Weights of a small image classifier: width 256.
Rows from block 4, named by matrix and row number. Rows with one number belong to one attention dimension. Each number is 500 + 50 x the weight over its row's rms, rounded and kept within 0 to 999. All counts start at 0. Numbers have three digits each. After the name is the row's rms in percent of the matrix's.
# q: attention query, key and value (stacked) (model.blocks.4.attn.qkv.weight, 768x256, the q third), inputs 0-127
# k: attention query, key and value (stacked) (model.blocks.4.attn.qkv.weight, 768x256, the k third), inputs 0-127
q.202 107:493510408509413509411538395495478517558527516487459476475537522521438556563501432600425505547482501553478535485520495492578390526501461474463532455542464536437479588531476445490493521407481433399572507444490492460516519471480566551453597503478489456582421413443541560553541435500542407475556475478542583533514502453476482505471660537553526482460549525531531455512462540563456575502519
k.202 101:610449600449561524449530511576479518512434516438434520495484450494493467479526493567493490464432456479528501489452427564481557546450586555464526515573476572482592510517519511514417560666550520498494523433536570528454523494488526484480492431452590524477458479417547536514456416545485444453522391438626478523531507465413587446529467517517569475546515416434538523479534508537555617410606
q.203 103:535495512551534487422437554566513452499523390464586448495554666521412516484533503503442666514516466496499476535537539505576481462460473481504516548383504433517477582510533465526544502530629509553517506529544473506525440532475437538523539565423559407465413497401482428483502391501523474462527566458484433472460522476519514461578550466590538503525522561504489535444475520530496501536501
k.203 098:527480593512528486439540504606520456477486445615562423471442493555452542561642388530430552494482536499525598505437485573439531488477473509506432480386504563461501545541500476467411414566468467485518506459489466469556548458478530556474534507456564460551495538501591429456476547543506500517574503478559487532490442534417515589481473472432555546491527531476415613438526458495604533553547
q.204 099:437449564510520456545450510503543502473512503498442434420489511549420515528496489500524565473401469497572461443492554503444518591489449451498453517426589477537480451418554453567554449497502521495466544475501452459595428566606441585547564480526588507477527525488463508553470533570420490525519518495523537548546482443578489455512488501576521491473494551575525579572427433441578454513455
k.204 103:430528458625461432488412579479483444507484523552518514569517469459426608502471522467561512491507485450542567484523474543486556498480542403524557474463482420570446488561486517511469509458511536544516459438403538495496497474499541592480513408454440483540519480452444578393536475457518500547497586498405365469441529543452455521530522453559574413540503409434477456415460546484490470518473
q.205 102:415508557447439531422522474466434551436547542481491456537478509460550436483494500512468515525503542531390478357513535509485480477480455417499484441436402475487439561567460508536508502502441510417571471483508450457467478515487465465561498504496449498590580563595569622517538468512457511462508476521492468564550454495539409528448486447485446408498465474528490513585490608559393452514547
k.205 100:513538489421520410519463407462461573494493436461450486574580512543526475398474580475464558530510506414419413597466463469497445560489513522484507443523549509473541403559470466553455491591543425609491476431475557513478487472529473470513474548435545447488513510520451500500561401508497533429466516482511471499534447530582471405426500496455582415472535489501493420560510516391518432528510
q.206 104:476431502475523448484458448471578580529492546519473530429430430482484469468498571490483522498513452569531489537471484531493560375481526491470547398516515520503529426389448463489513459602516428525497481541587448517545457492456458502554452458499539561442473521415497417553471527499532508556500533508502507508522417531535516561551453560457504521478418506606478531496460510475621476518507
k.206 110:480526448629503560499476513574467500544618577555546518518550506518484521536465487502345497554438498521477590466514445524505473524386460528524450463555559475503528515521456524551493478494429555370471441592524468524499502546473491474535616439507528494589542463501578524435516527550517515525385558592496553513529498442489476501547555471477441520454539532510475498521470416525555505516465
q.207 099:473542508486497462520367548431550430445444484436477543480478467551486443510447552479533521444413379544438421543531462590440482472453450551572556484487549518504516572510468470462565449505381463493408407554522495531529515429533491519506506393540539460537452490626480432562545459485524518557514479523444482559435456551543548528384505419452546398508494533553470446546490530477487423501477
k.207 100:501522432504580432413503448377450557497520560495401517556487469551409459482512504495431537437435496513500435486497520481466443460591504518510575470522537492491535449464576452524541547517463554572467491520451475551478476508566578521508536520502369530442441505488473514425564438412486542559471452565478497512590597480459405481442588442409479447457553468506424442492464518451558449558410
q.208 089:410519582449549518510503517475577513445513570527521479466509506547483487513537470489478567420525418488514374449418481536446484506585378484556493524492558371487447497519477492531514476559524477434500482507479467553442457466524443519560460545446463430530456499533488522566440494534522422513450461446536528521576505549512483508532403560534474422585520559519441517461575445463614547519501
k.208 090:405513485556508444591520467496465509524465621667591510534596518471490571510516471509431512475495456537540492509417526558519432466461516391434446525564493501555593558563539468483490451516441622501543437444497405471510505449449528531482502441487510530486435512481522483447466498558535489467463545466448409530501482523533478503495498502430507444547498492467377518512529427540501498579517
q.209 092:549571504543448509508502505472430518525484489528537503499463474508558477510645511490470455480443521557577408516495509544557445522524455513428571610355528444567568419460527470517463619450451491518555548475491425470458483558393435484520523542509509524535444583547524420502460453464554493465482534489578588461510547396501454485438553432467511567434518552442430505512428495454537502584459
k.209 094:575571468458504486491500467500510560395541556467513511484556563443473507484485502455507574544459585538545540456388396449555579364463488521445454580444535519506500525542498445557481494474534444402427568448429512551559465372530578532495628461578583561522477399470481563546501504457452469523496490454544454434422525527499616569515503559404572500541486471458471498487510596486580604539486
q.210 114:509557544540454551579566458493457596455506553470490503485448490552436504467455517423516454557574497479475540532449489512586465518559459419608457467575408547525466537507436584541548502539473497461588569511544486507508485483498528480524445464491409500552402574533455473500421554459453544470570505542462497595504403427400507441473520523485582506481500523503475416460480441410510468483424
k.210 111:503427581523494511494490614463515486547521560500516475532525485485594476490567555480475455482565519426435472467502524480569469552476523578509548539519494317416497446467495492456534524535553412558541521544557444431440562516473489460517404523467574609437447445549439572558534483477430503480499601559604586452419491493437537409477544573562529455563380545478510387524491469547548562539543
q.211 091:573519545461517510557566533505456461431423464547469551535571440427525547547489404519392540587422461584488594536532526503523485572507516423530529423422542567536508437544431485495454506481503554560452440491491485629500567557476427550515501552555516598416400446503467454531478475589502500501469509531437509509488486484510499412508455476524500529513494454530408496493577557530493547498488
k.211 093:541500404544354466539531430593492472546525590552523540499511427397474478586427367468513492509539442610491461529500435486505601410487605406587440587529508476530537498436526528550625432465474454473490528586472416478431387503466500496469514470463540515435538423396501508521490518476590429515574449471471483428450498444491564581491579496458511513461529386468445450545429515564522559473494
q.212 096:593483464471485579445464493475472425464624533444577478544520450515474433411592447390622517591488483499523502483532528494419456483476533480514567547527506530433565503494547454572462532496458466498425401444492529556557648566479467574548440499516562536454523507500493492400477479432491551632450547522500456547477493532425558504478534473451439500434445467480444525511498450489532383455481
k.212 101:485470490484556503398514596466432465486550498508451500550544558519545419454466404469502391477415535474511478539462517426442588453504542563509446514526518530496588509472510499500476434515521603470491436537522604568535534521524521574465574531577439442477481487509538530427482498483557517515588489523485451474445508466586577518476485483519477560407490477542529486472464480489511608516506
q.213 094:448511484502656495479550566393425553590465459477513503559457510533489500479546424438411607495510556538504485516488496483489473499508478645422439483524488439536451476488448509515383477454547461480527558514478401575500551478491526486508509366417490472507418553446469498515534461499508540533578447456479576416458485500406469514559567440400468505446478518504522545444550449484546487451488
k.213 090:532523505516413487400598478464448528468557511532533524461458416470514548500471499471426427512524497511451506514508482469498469478526495506493504494606467482473525442502420478482534520531479504551464483499524432499492499527592458613419498465486490433633555491520605407543440565498475437443492458519495496533401596489444509441442468593402452528604511478510514545455490435473416444488428
q.214 099:442476443443651558487537478466491448507498443486499491524401453409474469468589386473527554417508523541503510498538558510503488467564479481468515511526390414508513503550539574554453445495412424535439592468477477558451449521568597549447530521506423497442586497516539549444446534498541495492485549453458453517443488424497434592531453538493409541473456525479542540546547481553604547605592
k.214 094:489631476448458519580435469498448426489516519487513548533486546551509571526439497436465518522525577561497507478573457439463456444385470478465489477513504516563643501475490549578503530604566422489441492507523465558508525468490367481478648468574547589569529492501543474577555485435499439558550622470486453470411533491507497530443484473458548551455512466465539577541503495414428416435531
q.215 092:485605505571476427354585553567525551552449445586534384392497491521593398480455555544514597456562575516510483444520487505537527553460424483466539504432496528575440540492506501600427552512564539416483541553487498536512505464590468471468482478556440493542482505515513474360430516426532584555414442514466572445474455443473557461509497479524489538574537508442460503467532519427538473507502
k.215 095:446371518451457510549462470561468429388459487502503430442459481468535570472471514471492510596561570442359468472466515434396465472428496501460460447557494463423394537411497592511503471558593489498487504479527532532463445467538480523475555556403535425494536550458531544496532553487502517448519391520572455540484493555524559519386457512504451436421487449489534580425531430516500445458503
q.216 105:502451519513574624542569514486526528616460489489477560423485531436423515449505487494545490516548535490475568495500524471422521569530493487537528585539515466504572539455476513570556465434376532530498486538545517471551408440500524448490506288421505557419505549599512516423434583548485508497464581563580489537525414498494412522463575545475531555474479533474478624436478483501548536589485
k.216 110:441632546505439456532453476523542408433571429584498481578541561564530476471553505554588464491572443539452494546513517450460483503574447540517455439547445493547505496535399448509522445439511510517509497455444499557551435497370505530518548421416442506516495510616432536594605538485448477439382544546493491469515539396529422504543495464582552613501405465468498533546494471500494533461527
q.217 110:526495310508435489538513510484478555528499466515569487434505552507508495526512456533512545473575545559537446527537547471456498488432514493521561507549472521417606472469610469562526522446455416437549525484430540417438510476499537466481611436493462456521535399591514566442434507460565520447577410524601458456469424583458460469460507551533525517536491457474508487533379491573524521491540
k.217 101:541551439554644599479393441590483537574513508505442519562492463487546494461523586498468572452497512444483479477568546458521401582576489544483517508502494549509529513422483431447495498533577476457514542483500464418453510385481529515448633477446516462468422461557494443469466512568514380522533457488566491501521632460440530469466488499490521481462485504545467574513506509585516490483521
q.218 095:429509551482495449541516466618528526523556573481474600549572525514356492485553540561514532473471492530599546544495445472482458528544492462517487436548578461520522419443529392469577469466569550517507464567579512460535513491399551538549464504435538517536493449497602559550440489518431458522507468554520577558508405468433521432430490471617611522476466585528532513529472456472533545537480
k.218 094:417612438527508443483444461516445563501497531518517446487527449451465532523498547561460451464548459578467460559481438554483501502474524508602515628455560489498478494595397512492504544462515546468499517495440460496575423506450597498492495414416502520494462591564554485437547510492513507498464613458492463576451441472506431512556538484536572458521344522492454462494502491538494550418514
q.219 113:416441430418524511451530513463543551471564448532529446515478512537491518413503482464514494470555543454444473500515540503508542548555486509501498484476540500455351507476534515482492466482452402539485519417581564443449519531428496505498476513451589426481513453447520433658557589476527382551532453491499526480533454530532474487608393547473418470454526456471575539530482547530438515476513
k.219 121:534451471508523527470442453453496569508486420503445524451576560512514512532479465397476484489488504492506507500543490547449450530555481422420563479464418543582498459536421478514438525519535438523503485583680546484505496436522438484381591534569509440545454526475499491510482504461542502512566471492494595556530455536488460371474519517610386439630470538462469586548494498574433468490478
q.220 109:586535549477436525489446535482593429539512445585564476459511489523524517507508465547444484510484465541486503584478458551493475524576478479555589512422449503505466546606479447354466480479414557563478522381411537511439466497561449535525439502497575492505503589456495563545603554481464520484501526460404462444473476471494614493511505489576531497446589458547528421481451514524442493521438
k.220 103:512498512544495523441534462392479523398487471514498465463503505558430499563476594480498586561531504474443501506470514535581484446553552427427575501490468488531359522460522468491531461521491431522483499587597546526532603426522389440571399464520535477455482468456569540486560529494474432431562475476523474576536519515378571511542511542464500582546513435459489417424445460479454462431530
q.221 096:463557387439555504496517597436620430527470509414535521380447512513477497457507547452485486483508466533445453516499535523478481534465566607505548457481545429496429562450443627505517560381485521414513517597465481547477609383580570514520444361429520464507484504452540502492450507505533475410554479467509462523620605464507512494525447483537544515525517482515512520485536508433571526554488
k.221 090:448561506510496478400455456519582477377481483475531532339503552494500511536512439471523489516474592519593523508430537558479457510482506485460549483443448610520512441496507492506525527512558536591445492524434471414473530434433446518494642483409474546422492542609583429478474568580443475493465592601488447451475539460441539369465616484457427575515475510556485461501473403459545522470526
q.222 107:527513495473379492440517496559480529564521447551467475587481504617485445565404505475562467523514525504407544525487569622526499509541423480473473546465431631609522425558581530504449565573502510539474541457466422493486454546541586508538519461505460546497480580494532421488582511392486490558582539475523500410445377491626500388535492491555455508506528499483541498483553528438488559515458
k.222 106:475554508509561505497553562396559412559553486499478504596470518446554458460523553492535497466538549428489515478484478459508487485501559418434492538531519551503462474424458501498493469450525429499451595509543533484426633505588483391551399537513474469445541489480424484515502444484554452492520550473485427576556599519573551598550541470509450506540509422459567478440505626552423486563512
q.223 106:459501501497452552462413468526502513432518448530493554504481451475440503524481403421509552493457483531488503501482544369423527383554444547488528467504474443593542489490370598489466542462524480570438501511434500506482483571491425453556518456490430459507489503501627591520492495412439542375521552438491548568481660440546583464545569405497507492556421413519485474530481512476461465534532
k.223 109:580489563516439526450453524511548472473546482415524487499506500408399419486550528481494522461451487541588504537478531503496512539510431533411549505574529504506549476519560621463543487597443558604529546468429474501426532602504455556602506478474536554515424609515448507516508436506449544491416516585538563502517478539521522580515515479431486546487568544538428538501477537467537549512494
q.224 091:473585523529407497495438545518459521538462532572502438618509584471455528448468430457563599430480613471378417533469447599503417520515518483500475534527420426495464462490562484456405540491511505423525479473424553415563475444516400537513429514595476455480512514464560494558518436404584511547548537544465516463549501495483428443542463519498460430533586456437542476505506463515487505484407
k.224 090:504603543503524474470547566402511490467525478464527517479564510455541553375509561513483508474520506533453483509510524506523536517523498462540546505484496515496452487444473517446493550428501437506463539560468546379456515492568538466582472577537500458480477501455453431523526451611444461460496511477506538488524546522510444512504505554412504454409587600441553522471444483541364451469579
q.225 102:415397458553541428533475449517466659530477549545520389470476467523512538507489498497480571476406533481491505481494529495456443502514509517482565468437565504547520456543519419474450536456539454544481538530430509488577486452497494434528537536459555529441408443511567475525575396493561444441506449530605470558459498476528505421566474531419461471492570564518542453521494487468485604517375
k.225 107:536529541567488601535461530527541467527496456417504422537494483507516606418457554529567521472520411388439426482403472525490508512520505516402472529547569493562411508462488507550454505486532483489444516499423510520510588452539499608504439466538530472599541587532496521459474516510580501549509549543592474474565479567553467612547536492558451501497578512594529454503523547487522456434454
q.226 096:460439478574519511503577510493558491471458578532443543464487537431562540544510452492498464603492535543543472535538492446529515546481477530487511494532475502582532389497509595530492484458538527409459487491453475502515446462480468425467424553448522469475490501463509462475581518502518486472371490498426502452437514491514557486580528480538493465592546557441360533542497396445481502542483
k.226 096:470490562489456551465532464519533505435473478420507393472495553524593413531468410498498533491523553410499567505415507463528498456464526493452460522574533538525484621574445530462489527494493371524525514450445511459439512446534577581534419510498521456523552479531514505491439460583463518429457506461523515439539561475540463487459499482456469468466467607503446456448522432405444479479519
q.227 098:493488550497604546580535536570561545482392446577493507470487462518480572546481486455540468563509471475504522509407514497569491515514453500565466482455431477586458443536450490478488504480528670527550561439584537513392498554467533487462502546412448551481488483541420532565529621383536506453482551451489531523540373490464455423502426562510510469518533476431523538490510428533416534531472
k.227 094:482517437469443464493577462480511588573529513472435474411492490512386579549513536469496460492573478474512531516561478571485535538533461515457537575540535391508440508525573546401496515489549382514495520531532411471548588512433502430541516511506499619420555497416537587545483476563519515582529498479495485435500427468437489668447517472443461539478475524463480458387510452529490397503491
q.228 101:433479554563515527549432488460373455372413405571513472425481490530369516360583490523453522556463529481513504483490492518561509451474485511496536505448529496477510452551441489594579452496475519538453453485592527538557430478564540538441500482547501649480458515528557559432450471509506432345508467471516542525525462500459445516466456474531481526427412469495470587549529502548508532560482
k.228 102:531575448498531432500537557499544445602415487550553438508572480577500464557518515533539539500384491450597461434447442476501510446460489475473436479576535549529519563546536604470432532495461533567499442424502387519442488468482441436459540388477569451486423448582509467506527516514475552526471531550520441457462436389527487575460490470557522531558564569534515442513541562569501499499479
q.229 100:396480456502586516499527538553545564582543496509489490556524565516550546410551443557564553569488511489511579490498567536521463503394462472539478491509499539493435394474483508554570509506589524464419560540545457500514454555495398496467599646553547517427596511463548481501483472513481480554487543452493507586494460442505537605587497393553563445523463569456574523486527480421505529511524
k.229 099:511450565586480449539485539482556473415534437586514499441545463520584524415476554528464555467589457429555507491459525479379495482485481520471433489529528535505554509430461472579429477474478540470521450494497468501533548424440516530476560420371471412550493624491537433555478468553507433481501516473478483446587453491501404544573471449462464513482422480510495526394545543525467536478487
q.230 104:533496517466508475422475524515496464527542492462495538528411501525506633533464509556472475427435511474428509585457501531507507384505466505469444507592406495500473551557525519435496472518540430491558434455480438549433525431441502491539433572502460547484500465426513514545507516470529459504449419530424483476520479503523494460520466524529566540386512440564463411464428582526503553509432
k.230 110:519512517498498530417537509464528422485565500569446516479565519516492502469501438577565479429497491509517459544445505511585440538499468461522486502464500570483443422445572543558480476469439462467524544500546570459541611607510547434531406500518474524493487539493411625521484528567550427421505387569543504529466492482423534511508548477553444582565500485538562527473426517626493399536590
q.231 114:564572559542431403584585500572521648572479518433509489488493465392600463509461511453543537505438530479482499576489526583496430528495638436546597477411482516496488503558548421466560558500496493436505590443553375431462544549481502427430508564533492481531501482395475625580471421528538477463526477543550630522449493507451452513517444529529527524505558481499541485479616495492474565515474
k.231 114:551559580527526522527465520424513519554434433481503476507562465471502518539518514531436516516558436515503500523521402449424589498418442436547571488518459439540577510478407495566535466530499480511475591520523574464506594534516542485403429445536594522497630479335492500548519526541532431488539518467548459511554516491547556446491491595485506397515506539523470446502461564521447516456479
q.232 114:492472545462542469543517546488518482565509479427547522537598520545575518575494524532522416464622513617419507493551484558490510543456492518475540503565493526529559359563552543548562583497405486447497450525588478513526547504530524500532504479493455601458500583610463466445440637462512558536421535454531485504554461531478492468461446404577399559531581548517399509573487411446581442463503
k.232 119:529497485523557433603439441395436455490547476503493501575494529448558508498475443508458526559557528488515481466609485480462491481504541433512465582530474574455543485465469530518523492536565434494483568523487483466490501418550551462535501475568495467449493446524340518483478560453527568590490548460417510477418618454547560518481442555444509505503444457552423491446569488517461515559511
q.233 092:400493547477481413484478514444476544536499449529483519483468486513524489521505522484551474550571583412453474462515479504635457471524432524522449543497466567429524533505498580471433454466467439496542611425549550590586449426487506501489511401450385421569475467430543377432419530497437414499497494514461504537549480522569473545465517546545450510468543452551499480555400552530525576473417
k.233 090:524457524481458530557531441514500454463473527507390550497562539596512576512497498511445522455560472456489465390541548548482416611468529525490451469594509446500534376598582452519427569564475374519492510470524539496479527585532448427507533590437528557399496491563437533529481420526455433493509468554592501452486433466469579466385465530453490510532513442519458558579537491478532485476519
q.234 102:501566516464415523420420484512525396500537465446399486475546472589488519476513479472510393477522539467488560522539443542548472551537531498521417508549521456456434434449484478570497444441518510534510512488518523493570507562540609570511527522471598439602510457567494597551390512498471442477540455405548514553533539558536516508337462439509583479518530519528490509567553504453478513577570
k.234 102:542491535606584537471522454451470569523435595498500479502585437455484463469481531482575483530521541526532434468497502442550534604496487503507557476485524465572499502503528490498481480500491537541561445363540471496433467544529551453514575449503455488512510490519507492457517488455496528520486536472588429553467546553576433438497552475487498390622502415572542504472537492484454542537507
q.235 101:459476477450501508523424580466409565469511434404477404485516531599444414516465551450527460547517611513492430531528483513547512513518476544472458424538538505532403481493524493447442465458478467472517551431409535455552583449503533502487481446552454433590520487577482554549406558478516482504535462579510467541490548532438506472480528457435403551562513459537526558562457482541432456451534
k.235 105:516432521452574437483435522476454596404491489426493577550466501480416450449508529423533518554504505432460507541413590496530463572547564526437454513497489506484451387495531487526491593484571508546558565449450569485497434466553452559542591503454570585458450564508470529489505502579437618531457399511576431506511488509531553371460549496499489445468503420466446479501509486462485533604482
q.236 097:474501475479498526442508502591457604458555413429431556433488426563507552529548434540467573491428461552570538431545549445474513452431516423570520425527431476484416498514502459486518466488458469451478458524529439531438599493531492436428524450585559501510443446461530453444419535376525470539483407547587469535450515436489569512480491596524622539515473460553432490517485502460579495478512
k.236 091:468425500545463541521403529504555413553520489481434449494419448426483550407439575470481497527531555564464489488542511551482464516474500480597525502432450464551463561536568535551501446600503487443487489502518580501602496589460596503438601463378518531467426424478517524371381478507471502589521418525577375584560549555431521546479487468492475427503443463533511484569504488515497429500455
q.237 096:528520556532486577501503531444474522488501517496582487567407493478526472559468501485613483391526484457387463471410491539408495538545515632469554486537570541518495556505577549501456442523474409385466434481535478476600477479522500497461532362455516522652475465543495535476489473540543493502545534523434466496561410566535500452453599468486364341537476548455494436547416412468432465504380
k.237 098:553516499496542415528525460457487567406609466501494529610464588568503502481557576576558495419541531383460462497425523458536499484467456390466621473591459471573516476396449466552476474479405516562454523535475465503524497421497465449487434508457399569459468539532471461492510447518492528438503488502537469406466511505499515447444484526529550479420551515485588536516397523500471466565504
q.238 094:589519540476456399434506554593462534461536488532479494416503454566448499498467465480470543539398432545576468403490565441477422536582451525518485532541404436550448484479511434490461548476513573545544509465400546479458403563455467396547545638606454547553435524478556491534570467462482533423484497447521435492506477559519523416517528512480492445428538481475473415515515444491459442521398
k.238 092:457535520443406512439465454532538527501420522570471500442407465414520454427464505568527472457527465505518491473478528499511520471519513535419499535456487509439484540468477509401508460512395544573575529532504627451492527496560445583530396530502512582425580535445447535398566456471528444359498458439475513543530444523484495627394602424461505490513611511498565483603500588457503478570491
q.239 102:471446470571541477493484483447555463614504560573511495441465595581481510494495514517501449526523480478433452516557484460498470510631547512580572514470404525456466461522497401440464445395475503558525527502499495498472471465518498464459490527582641479452495528460475423499500457441506403469501573543531517427515458485452581459528496527416585505510577497511504482555587501464466478549408
k.239 096:553538525499546505421509512559563485474518404511448439427529537563508589459507471502498515488539447408464456382519619465454557474483459562451504569567440541511549532436521519491449571462444505422566430450519588518450495573498500459452461472508443506385548479501447460451498546461541479360509614520431470543459445562533516446473572437474427555486449521443573537467527497506519554517512
q.240 095:582585465521512501536469543546561596556503506462467439522501532496397514464447480368532484543447466502507463602516493592491450521478470503569503603442549489467605602457559573497555452467511399540472498538511407495475502509435512524493531528396491393574546455528450447527463391486489505555516530499532487542523491550469483542484444543483509562440545496533490493521468553512485511521516
k.240 102:482501532553504509448494538594558501425538472538449591460501532405484468484533520508460551566513471475461448580463491559473502552473569498481541453469439377515537457572444509505602473461508509524417490502526500488505560580441469526436545497521539522511459482511513540561439457508460498506463498546571482545542544528384514514516497540458535467525506497506534543503470420501543609515445
q.241 107:485496504555498442556591449423456543487492415507474400503497553474421508514529492427483431557490447474480499587476543494395528473482471445576535421443554525474424582509465529502528390418574389506543512479459509558463506455520512496508499475438510451553434474515441506525587510524495480598535514635454507524406420465493499444599462582371592484613448478502505539518511541577456564504415
k.241 108:539495472590494472479537608536557466514536529490445436388523487494520627510583528561582483486428538455488503473482561468489410564580514510578550363518422485493452476558538490549528426483484462462467516458553527449518450539603466452461443555523476568506551556602490548456499541567522483430515440557573542472445465487467391535529509476646475511455508515542553501478487480508571506500436
q.242 098:593412490480503551503517438562527583543539486442519555474637476529505416501472529568495500543531492436503552542544555507541467595565449570604510434543467492395454541530397400438517426565488578607555577472614397458565569430464465495495510513545392495494417521413517464552558530486480520499499483477480545600525499522461473448561512559544588526425465518573533532515500512520477499439532
k.242 103:538434542491430510446528420529490428486490541538432506449362428501530527554452427547423519528556519403449581470541476513459526533493567528537568582437520422470491476579488450399434485537541439494406498497598408443538542507447462408411516478487554492508512493554498542524435417457452482484510496473569410594594567481465577477493552528506494495453447443435566488499483500526552563458523
q.243 094:560487537555461418549548520536409486527454485493480471462559449595427464479484452583431429472494522469480445521493503523546463479550472438551533494520544523558471529601480555594409493454456512501506592457447473436469430524435603462428532543487484500534470517607434516458476567469488505536469474390486577426523456459592493518536509454441458512341485380574416476533523491490528531506540
k.243 095:546506538421575571573468529540533425553429557378495465560524589460552471522559482486597593539540577548562552503536471439521432558489490504487457538541409527474477489457535560515463568579547414530569474481500579493484485495627474502431482566402540423478570443528435534551542524496633558473537412475510440555387500548424502480535438534533534446627490471432581494581549508477486510598484
q.244 101:454543536576563493557440488535494484585479614514479531499452509517469562369470527457580505615469474416476494459516388552511585433514494528480515432507474415445507497406526585429483538481601544534508534517552436441550531457603516508525388528479539542413596512575528487590483500528466449482584508575554498528499437543490511504603548521506417487464503561557521477513527453518440466478470
k.244 101:471619541541577399418506570381591481467548451523512428394540426476520526464470489483557430507516455517410490542492432546536611464506486514501463468485508580521541501495552454460483565332503548540439510474503531477524593526530479549526533407514477463431542494486526432462510506505463481574453553565500534485617495451475374408511506421530564489436454586518524496414424526497399451415511
q.245 094:493533469458495471509421483526499528577615462361458508570500563479541431551480593465470477456536485484502504432505533509579500452536588580486541501525428407470417543411434393455327510479505578457524494553411488437539595525574615567540581555473466440477570598480503504486473445485542492505544517462569481474504522464492485567602543476507538534530484472487562588552609432532518578495447
k.245 094:537578513484518581524460547514456451451477435447448551455430418438487545466569499541490515559464523552579438618540521633462577444501504505513541475505502531480534504534523570466435398585525501492448468554424497438498552527512448510512618407511486572401492548474575520480512411466450514558493436480470444461447497537509429493485500530439501590466555506572494561435493475503468549462523
q.246 104:492489486449511554492432495504479482626513526520390499513500476493488417558536523458472492581514483506531648548481531381552476445561533487589454509482496459493474451566496516467485504462524527539544495542479500480546494472472501486490519546519494514455451468402494514422480481459465459521484624502526620549447602427467475414438580399433544533649476428498457451448449516526510478485503
k.246 104:578485543565444552488474518528433489483554518560463534488501433427479452441543471465442436486453426555553549473476474600554538549463485490549471530456507487472566502547543484545506457454493562494470556533539442533435500669401506470568567529454531544467547530619492565426440541514463569527506414593524501502437554474525451552495495502441515497453549439453441498468504567482533517438509
q.247 094:532553502531614480430492485563467479610467513556392542421501463537538510485492538570426445484496524511496431633603499511461539488516434524554497510458480533491537356517511479546422503482502526444602451535483485573577504479397518450435516529502424524440427403554573523550491482511440477495468562626491615492517569528466436381518499519514440491446546471594486480526491538635496427499556
k.247 100:468467501495506511451456468538483462429508477490465514469493537372445516475397411504567463567439463561497509481556482523540483586517444502457462534505530509493528456498496621534531566435502491422450566561532508596418469499460450555551486591410514521445566557504390532523508444485525581480454486528533428552430574490534468528508480598584504492503572528483521551506499525525417565522559
q.248 105:525584547438514476460373568527516454456470464501502516567545423475530562459599577532492449371507553454555516495573590541542554459480483580453489504510560490541443421485484566517409540526420481480459489446490499544499472570419544565531475572432527513508518600462517480483498515557467419494492418483543639553562515490500514529529515412528563510551469590484433604473497532576555445530503
k.248 103:595574503473477484493499539492466471383406550570504525569508566404467426502395531529488527584524479553572500528533387533492507403444453427541553468454529587543526572577519449514414542488472546474517544490505450565476443507594526484553544504536533516479504565541535464520504485498487494527420432524522508421493542525505471484511600542427455451529529446533419436428572539515465482471460
q.249 092:461500601450521501560558555505523424514567500527508470537457441490450472553402536512515571458550478505465570492473521475551486531547526482444476451466549527458312463550448511471512527479501454423529417453442517511516531486491563543557539545528602470591527473531588460487461506534604424479470546449508492454546475532588540463519509417569528488597516526435488558515515516449566515531464
k.249 092:492510444528465446495534536365507585466541557531491500479620489419530456531464441567514533590513483553536469552395477537549522479401530474526472565464510577518490489533583459591431606478392522523561523527554440398499443462475552402532484497506467383535504500580471532440470494485565512501498456469450435450450468447520451434554530483481456523521503472525564446494643439564466453561461
q.250 092:537582464500488472510548531559521459535507391515537486568580520560556451537477476572411431482445472568395506516475543493537369484500547530567500538435533517518474450540506556507557418445436583461562523534499463592516534487611459506381551555431491419553425552523548526492533459564567489523491508461460554533488448522539504513540511440456371431490542459524456507594581533534490460489466
k.250 093:539560515527453530470571457427494556464547489514542449470481590474610500499491431489448560598496455464504453495429512413535486544455448469525555484522502541550503519462461535544564517492543518517387529418507470499345420568500505474456588497488514461520575489372484497532550531527608528395532447439491495522409517566452489503509480492435516502398534500528492614463481498471438593478459
q.251 099:545564505623390550448516555452350545553468530418426556534463533577458493481512541501523481590433513460424536452462472507495496504501549473463507504485500418492543566566363482401491442461555491527529488521505426436543492481531492445560578545567491530471504518476473570512536422428522528439536539542584456481492560545556484568521466600508475429494440550512455436480565471449486572473517
k.251 097:479522527565587482520554556537484474502521462601543512504539402490504532499559587546461500464447526442493445575466489536546585458460580656509400534534481565440407507527497538585500408496521456476416448500397467564515595424467504474512485476447515535414408486521458555465472443492460475542471551416549399414638512578473538424432479555538505522498459454529545425549480496510536452456512
q.252 109:513523538472476599474397423454572463481436554423511501577533486419540564461445459508545492517477516446491497518479437546521483491588513485547549497511542493554510595475462556499493533413545439465435592443499559494597500545471482530532409470441568422497565463513540478502435540502406449503533451547554537512487509465462527524557540571487450501557448458477539592519489491479456560596539
k.252 111:539495509519496534516470520502513522483353517442515380532548561546430458478458585481518517541498465574497418611527497449580565536520472528565583472555554506576576444547520531475473613474469436460534458489491525543507481484461498466517569544521443495539480510568527442498543427433463554533507512454455587538566373563579492455538494506586512462543516562535454463553501473507416556429556
q.253 103:458418504479533441477461553456476504600514514483528561444430527508424430488432495505487438492601468529612513476523501546478480507447487545522519509508531470460502470510386425500510523555410636545392470516467480583462451513514523547497538443461498491406554549514525463411553559460509500477525469537479548558455467456464492544497386389517463534484472463443562492516499438465505484520459
k.253 098:441576403501509500514501466436532525533453523520447474507526411429547502465500431502443484501552449511572578503547500478473495510488508547528531502512551511547534483508537481438543514427480540506499488491487421516632421560462542551524507542504338506514510390511401460494497596431406499446422618462442505509482532474515426575478531478504412571467439475500494483456468602461481450417553
q.254 093:533505509480475479357556469497381611582460445577546470526475434490440498532488490542413474541414504516622489564468510525514557464515500567548565563552507535544456519464505454542463539511442453486467453515546434490422476554514494430436467591516503484490514521431403376479504491454500493599544417538570522480502546396490496558603476437488491530516558488538468430491531545536544537522503
k.254 093:573430562495471554521513546534484419529441532467527465539442529396481453518494519474412499419567435527518472449520514512524435442477499530516446346493531546548447611409528531525567469523557508478489597445527512522555560580583583490506496592568476499519516405436431516482526529528559476511554503549532519520465555526473497538431513432565393504542421460434488536555432448614491511421596